config.toml
train_examples = 50862
image_size = 48
horizontal_flip = false
color_jitter = 0.2
encoder_norm = "batchnorm"
encoder_stem = "deep"
encoder_avg_pool_shortcut = false
latent_channels = 8
decoder_activation = "silu"
decoder_upsampling = "nearest_conv"
eps = 1e-06
gradient_noise = 0.3
lr_schedule = "step"
Rows from block 2 of the encoder of a small image autoencoder, named by matrix and row number. Rows with one number belong to one channel. Each number is 50 + 10 x the weight over its row's rms, rounded and kept within 0 to 99. All counts start at 0.
After each channel's rows are labels from the 100 images, of 14976, where the channel reaches its highest value: "patch colour" is the nearest of a few named colours to the mean colour under the peak. Only what is clearly more common there than usual is listed. The data: cartoon faces. In brackets: how many of the 100.
# convs0: first 3x3 conv, stride 2 (encoder.blocks.2.convs.0.weight, 160x80x3x3, each kernel summed), inputs 0-39
# convs1: second 3x3 conv (encoder.blocks.2.convs.1.weight, 160x160x3x3, transposed, each kernel summed), outputs 0-39

convs0.152:45 60 66 62 51 50 62 54 41 50 58 36 65 48 62 49 56 54 53 50 44 44 62 53 31 52 61 64 58 65 56 43 59 39 60 48 59 54 43 55
convs1.152:50 36 64 39 58 58 56 56 53 46 65 55 53 54 44 55 49 51 44 51 53 57 66 63 67 47 52 43 30 61 56 36 47 70 49 41 62 62 42 50
patch colour: white (100)

convs0.44:45 32 60 66 51 52 49 62 51 57 55 53 53 51 55 40 46 51 63 47 51 53 64 44 47 53 55 54 62 63 60 51 55 59 42 61 48 57 72 49
convs1.44:68 35 58 47 40 59 48 47 53 52 56 40 53 48 51 60 54 58 49 50 41 46 42 41 48 52 47 50 49 54 58 48 48 48 48 39 56 43 43 53
patch colour: white (97)

convs0.67:60 52 68 51 47 41 67 42 59 53 60 48 72 58 64 56 48 54 42 48 40 38 39 63 40 47 41 55 53 42 43 56 59 66 56 48 54 47 46 54
convs1.67:56 35 44 41 45 34 76 50 54 58 44 57 54 32 42 41 49 46 33 52 47 60 49 49 58 46 43 55 50 64 52 54 54 57 60 55 51 58 52 56
patch colour: white (96)

convs0.118:43 51 63 47 57 42 54 51 37 59 44 58 49 42 45 45 55 58 51 61 65 56 36 47 32 41 51 52 49 65 62 47 61 61 45 35 55 52 40 57
convs1.118:52 55 48 39 59 49 58 52 52 57 64 49 75 49 33 50 63 43 49 42 47 50 46 67 58 46 39 47 41 45 39 31 42 50 38 33 63 34 51 53
patch colour: white (72)

convs0.26:28 44 62 42 64 56 55 53 42 51 48 58 40 62 56 55 50 60 57 64 61 41 52 67 50 42 53 51 60 59 37 38 33 66 47 47 63 68 60 68
convs1.26:52 53 60 27 64 57 48 65 54 64 51 44 40 72 44 40 55 54 62 42 45 49 44 50 57 29 41 41 44 53 75 45 42 46 48 43 48 42 33 77
patch colour: white (85)

convs0.158:48 58 66 51 43 55 43 45 53 61 67 59 38 49 50 41 59 52 51 54 40 52 54 53 61 42 40 58 49 44 54 42 56 70 74 56 56 47 50 62
convs1.158:72 48 53 56 47 56 68 52 48 65 62 44 54 60 55 70 35 60 43 47 32 52 51 52 37 54 48 47 56 56 59 47 42 69 60 70 48 52 59 54
patch colour: white (96)

convs0.36:53 53 62 40 49 54 82 47 62 57 47 47 45 41 53 58 36 36 50 41 50 58 62 41 44 64 46 35 55 67 45 41 37 67 50 59 56 69 72 60
convs1.36:41 61 49 44 55 33 46 48 58 59 44 57 46 61 52 52 54 55 43 43 57 49 27 56 59 50 54 48 42 60 54 43 46 53 52 61 40 40 54 39
patch colour: white (96)

convs0.126:43 63 46 57 49 33 51 70 68 66 54 46 66 41 35 58 36 58 55 52 46 55 53 59 48 50 53 44 40 71 54 45 47 56 48 48 51 66 42 47
convs1.126:61 64 26 46 67 49 50 62 54 63 44 73 42 63 38 64 57 54 42 59 30 68 54 64 49 45 75 68 47 49 45 42 53 60 42 43 55 43 44 52
patch colour: white (99)

convs0.41:48 55 50 64 61 43 54 42 61 58 53 62 47 60 47 55 47 47 63 54 57 69 65 52 59 68 61 47 47 51 52 60 55 65 53 34 59 40 61 45
convs1.41:53 43 47 50 59 69 57 70 49 64 55 45 60 44 56 54 42 50 57 47 40 56 59 48 48 76 60 40 47 57 62 49 40 61 50 63 51 38 34 50
patch colour: white (99)

convs0.51:63 54 53 34 42 51 59 37 52 40 56 61 44 53 50 66 59 64 46 48 59 36 64 44 52 37 67 41 50 51 59 67 60 53 51 77 56 49 63 62
convs1.51:32 54 53 44 57 54 48 58 40 46 53 60 66 33 50 50 48 38 42 51 48 56 40 50 68 53 38 55 56 55 31 43 52 54 57 63 48 42 47 49
patch colour: white (82)

convs0.143:44 50 40 52 35 48 58 56 46 50 37 58 32 53 50 58 60 41 47 58 55 51 48 58 66 28 42 67 53 50 63 58 50 63 50 47 54 52 42 37
convs1.143:44 50 46 49 54 34 55 63 42 59 50 45 44 62 65 49 46 50 55 67 49 51 41 59 60 49 37 29 49 42 53 66 70 60 79 62 54 56 36 37
patch colour: black (52); red (46)

convs0.64:41 51 71 72 34 55 60 57 43 40 43 59 40 41 45 65 48 52 58 51 51 44 65 66 40 51 46 50 60 56 43 41 60 59 62 54 42 45 56 58
convs1.64:66 34 60 47 49 62 48 66 65 46 47 47 54 58 51 68 51 53 47 39 47 44 43 70 57 49 48 34 49 60 58 50 61 45 33 53 69 37 46 58
patch colour: white (100)

convs0.50:48 54 46 54 64 50 44 50 47 46 40 46 47 61 48 58 48 52 50 71 45 51 75 61 63 68 39 61 42 39 49 34 47 50 46 60 54 66 53 75
convs1.50:55 59 43 45 52 59 53 54 48 60 47 39 54 63 41 72 40 55 42 53 34 65 45 60 56 39 59 52 56 72 30 30 36 61 64 52 50 49 31 57
patch colour: white (85)

convs0.153:67 65 62 44 43 56 55 52 55 46 42 54 36 48 60 51 58 57 44 54 42 51 43 59 48 49 42 66 52 52 36 53 57 43 47 54 37 47 47 58
convs1.153:53 46 55 56 36 58 76 50 46 58 52 62 44 53 45 42 42 72 44 51 42 65 47 64 57 25 45 34 38 35 44 63 49 34 42 56 41 58 52 60
patch colour: white (100)

convs0.80:35 68 60 48 43 49 49 59 54 42 57 68 36 49 32 51 52 54 50 54 64 52 35 39 49 49 60 47 39 33 45 56 56 63 40 61 46 65 51 53
convs1.80:47 57 32 66 46 56 45 47 52 49 35 70 57 51 54 43 53 48 65 43 43 50 41 36 37 50 61 51 48 38 36 52 49 52 54 56 49 53 49 47
patch colour: black (100)

convs0.54:45 60 37 52 58 50 42 49 36 33 51 60 49 60 50 52 56 31 49 70 55 65 60 41 55 53 36 42 49 44 62 69 66 44 53 49 43 52 43 45
convs1.54:58 65 43 45 58 28 51 47 50 29 54 61 43 71 38 70 49 39 51 42 65 49 69 56 55 39 46 45 42 39 33 51 50 40 34 55 30 40 39 61
patch colour: black (88)

convs0.63:47 37 69 61 60 42 51 39 40 44 63 50 46 65 59 54 60 46 39 26 49 50 57 64 54 40 56 41 55 65 58 65 30 60 44 60 62 68 60 53
convs1.63:56 51 49 50 45 70 43 38 45 69 60 42 54 60 64 29 36 51 46 55 50 52 49 47 54 46 32 42 50 68 60 34 54 58 55 55 50 59 40 46
patch colour: white (93)

convs0.124:40 67 48 28 56 60 68 41 61 50 42 54 62 55 53 50 49 56 53 54 38 43 55 39 45 47 33 53 69 75 73 47 60 46 61 43 65 43 47 37
convs1.124:65 21 66 44 46 62 58 62 60 43 57 52 65 64 63 58 52 53 50 41 42 59 64 50 58 58 27 54 51 38 53 37 49 52 38 45 54 58 42 60
patch colour: white (100)

convs0.135:68 58 53 63 57 44 69 65 58 57 52 43 47 60 50 45 56 61 57 54 71 36 54 48 48 45 45 46 46 67 45 41 56 64 55 54 58 50 53 47
convs1.135:58 42 54 37 46 46 58 50 48 74 58 63 71 54 61 58 51 53 43 26 50 61 50 61 47 36 48 44 40 40 50 39 58 56 45 28 38 49 43 31
patch colour: white (100)

convs0.125:35 49 60 46 54 42 63 54 29 42 47 59 55 51 68 57 57 53 39 54 44 46 62 58 39 55 38 47 58 74 63 35 44 51 51 65 43 58 59 45
convs1.125:59 39 58 47 58 47 72 51 40 46 49 61 38 49 39 58 27 61 48 42 60 35 42 62 68 58 39 33 52 53 55 41 51 47 51 53 49 40 41 62
patch colour: white (92)

convs0.15:61 34 56 54 31 56 44 32 51 57 39 47 41 49 49 52 55 56 44 52 56 59 71 36 45 40 58 48 47 71 55 68 49 41 59 56 40 41 63 55
convs1.15:35 50 52 61 56 61 59 52 47 56 61 68 62 58 43 23 64 55 39 37 50 38 46 50 70 55 39 39 36 66 42 44 50 54 64 36 36 62 47 48
patch colour: white (100)

convs0.99:46 62 54 51 54 31 39 45 41 49 47 69 41 59 56 46 41 44 49 43 51 31 53 50 56 46 56 41 60 57 39 67 56 48 53 46 52 57 52 57
convs1.99:55 50 65 25 58 59 58 38 41 68 50 53 47 61 50 30 45 44 37 45 57 43 38 53 49 53 59 42 42 54 48 35 32 71 38 33 45 57 46 56
patch colour: white (95)

convs0.19:60 41 65 60 65 37 58 43 45 54 32 54 45 43 49 47 50 60 45 62 59 51 70 49 44 43 50 49 61 71 59 47 34 41 63 55 59 53 46 61
convs1.19:43 55 56 45 38 77 52 58 51 47 62 51 45 57 45 34 49 57 44 54 61 60 47 53 50 45 52 47 44 41 51 55 45 60 54 53 55 52 34 77
patch colour: white (100)

convs0.27:63 49 55 52 59 54 57 37 43 35 44 50 52 36 42 61 54 41 57 60 52 60 49 49 45 48 47 58 61 51 55 66 41 59 62 46 56 51 41 54
convs1.27:58 38 43 51 64 50 62 43 42 58 56 56 56 53 40 53 54 48 44 44 47 44 47 37 36 52 36 41 44 56 60 55 54 55 44 36 59 46 48 59
patch colour: white (99)

convs0.28:40 53 49 55 40 69 52 45 62 42 52 57 48 56 47 62 56 48 47 39 31 43 38 56 38 56 49 43 38 62 51 46 66 62 67 57 52 58 48 60
convs1.28:53 34 46 31 64 53 66 64 48 33 51 51 56 45 57 41 45 51 46 35 60 61 56 47 55 47 57 35 43 49 45 35 64 54 60 42 50 43 46 55
patch colour: white (99)

convs0.62:44 47 45 45 54 40 38 57 55 43 42 47 63 43 52 49 60 49 57 81 45 44 38 54 39 51 48 64 43 55 46 52 43 67 53 46 34 58 52 44
convs1.62:36 56 41 49 77 51 46 38 59 35 28 35 55 47 72 67 54 43 68 54 48 50 68 55 45 39 23 62 54 33 33 60 49 51 54 42 62 39 44 48
patch colour: black (100)

convs0.101:51 39 71 63 54 46 71 60 48 46 53 50 40 74 53 41 41 37 41 41 55 54 66 37 41 45 50 56 62 61 43 57 50 52 53 43 45 57 57 66
convs1.101:64 31 59 45 63 51 46 64 54 65 52 54 52 46 38 55 56 54 37 49 54 59 57 71 49 36 36 55 47 53 57 33 55 58 42 54 41 37 45 72
patch colour: white (48); pink (41)

convs0.131:48 48 32 61 42 53 39 51 40 62 66 65 56 41 21 54 46 48 44 49 49 39 47 55 60 40 48 48 52 45 34 65 53 40 57 52 47 57 39 49
convs1.131:50 68 42 62 63 46 35 63 47 57 41 56 43 48 65 51 53 48 62 40 45 52 59 62 53 52 48 61 66 48 41 46 57 35 59 60 63 50 45 46
patch colour: black (99)

convs0.30:54 54 58 45 66 48 61 50 56 41 41 72 50 45 50 45 34 49 55 47 43 46 62 50 51 40 60 39 53 60 53 37 53 62 58 49 43 61 58 60
convs1.30:67 41 48 61 62 27 48 35 54 64 61 38 68 60 42 52 41 60 57 39 62 46 59 44 50 58 38 60 60 44 59 46 20 52 45 58 47 32 52 37
patch colour: white (98)

convs0.119:36 64 71 45 46 38 44 35 55 46 61 47 38 52 53 57 36 53 53 40 42 34 60 45 46 50 43 45 56 70 70 54 45 48 55 59 52 50 60 56
convs1.119:60 50 55 52 39 46 46 54 45 59 52 69 76 42 44 53 58 52 58 55 37 55 37 58 47 40 38 42 32 53 56 46 46 65 54 62 42 10 31 50
patch colour: white (96)

convs0.159:30 62 74 47 60 42 37 42 50 56 53 50 50 41 41 64 43 54 45 41 49 52 61 38 40 49 53 46 42 67 56 62 52 60 50 49 48 66 38 76
convs1.159:52 56 61 52 49 44 63 51 54 60 57 57 57 42 41 49 55 60 50 40 51 46 41 62 66 52 32 54 32 44 72 49 43 46 54 41 43 37 47 60
patch colour: white (88)

convs0.9:49 47 61 41 57 61 55 41 55 60 53 62 46 46 69 46 56 32 36 46 51 54 53 46 45 50 46 38 61 61 43 40 55 46 65 27 47 74 64 66
convs1.9:51 51 50 45 74 44 57 42 64 44 60 41 49 38 66 58 35 60 71 64 39 48 37 54 47 39 48 64 61 48 58 45 41 50 33 54 48 59 31 56
patch colour: white (98)

convs0.93:52 54 61 70 27 36 50 59 39 51 58 54 38 57 48 53 40 42 57 63 57 43 55 52 38 52 49 43 59 60 51 48 54 58 58 54 67 49 44 52
convs1.93:51 48 51 43 57 46 40 60 59 71 47 67 53 61 52 52 53 58 53 52 39 60 60 57 61 33 31 45 48 58 47 48 37 61 26 40 57 40 44 70
patch colour: white (97)

convs0.157:61 48 62 32 31 47 54 64 42 53 52 59 57 56 50 47 35 56 68 42 54 33 37 43 46 50 26 47 54 60 39 56 42 62 64 60 42 58 64 51
convs1.157:60 63 70 49 69 51 54 50 51 49 59 45 48 46 48 61 35 56 48 55 43 47 51 48 71 46 57 48 38 63 55 53 59 48 28 48 56 51 34 48
patch colour: white (100)

convs0.58:46 42 56 56 64 41 60 54 58 51 57 37 54 52 49 48 60 41 44 42 56 55 67 52 40 50 42 64 49 80 49 43 56 44 55 47 37 64 56 46
convs1.58:55 48 53 52 39 46 61 63 45 55 69 49 67 44 40 45 40 61 47 31 47 78 55 40 57 35 42 40 57 59 44 51 44 65 50 36 63 58 56 57
patch colour: white (98)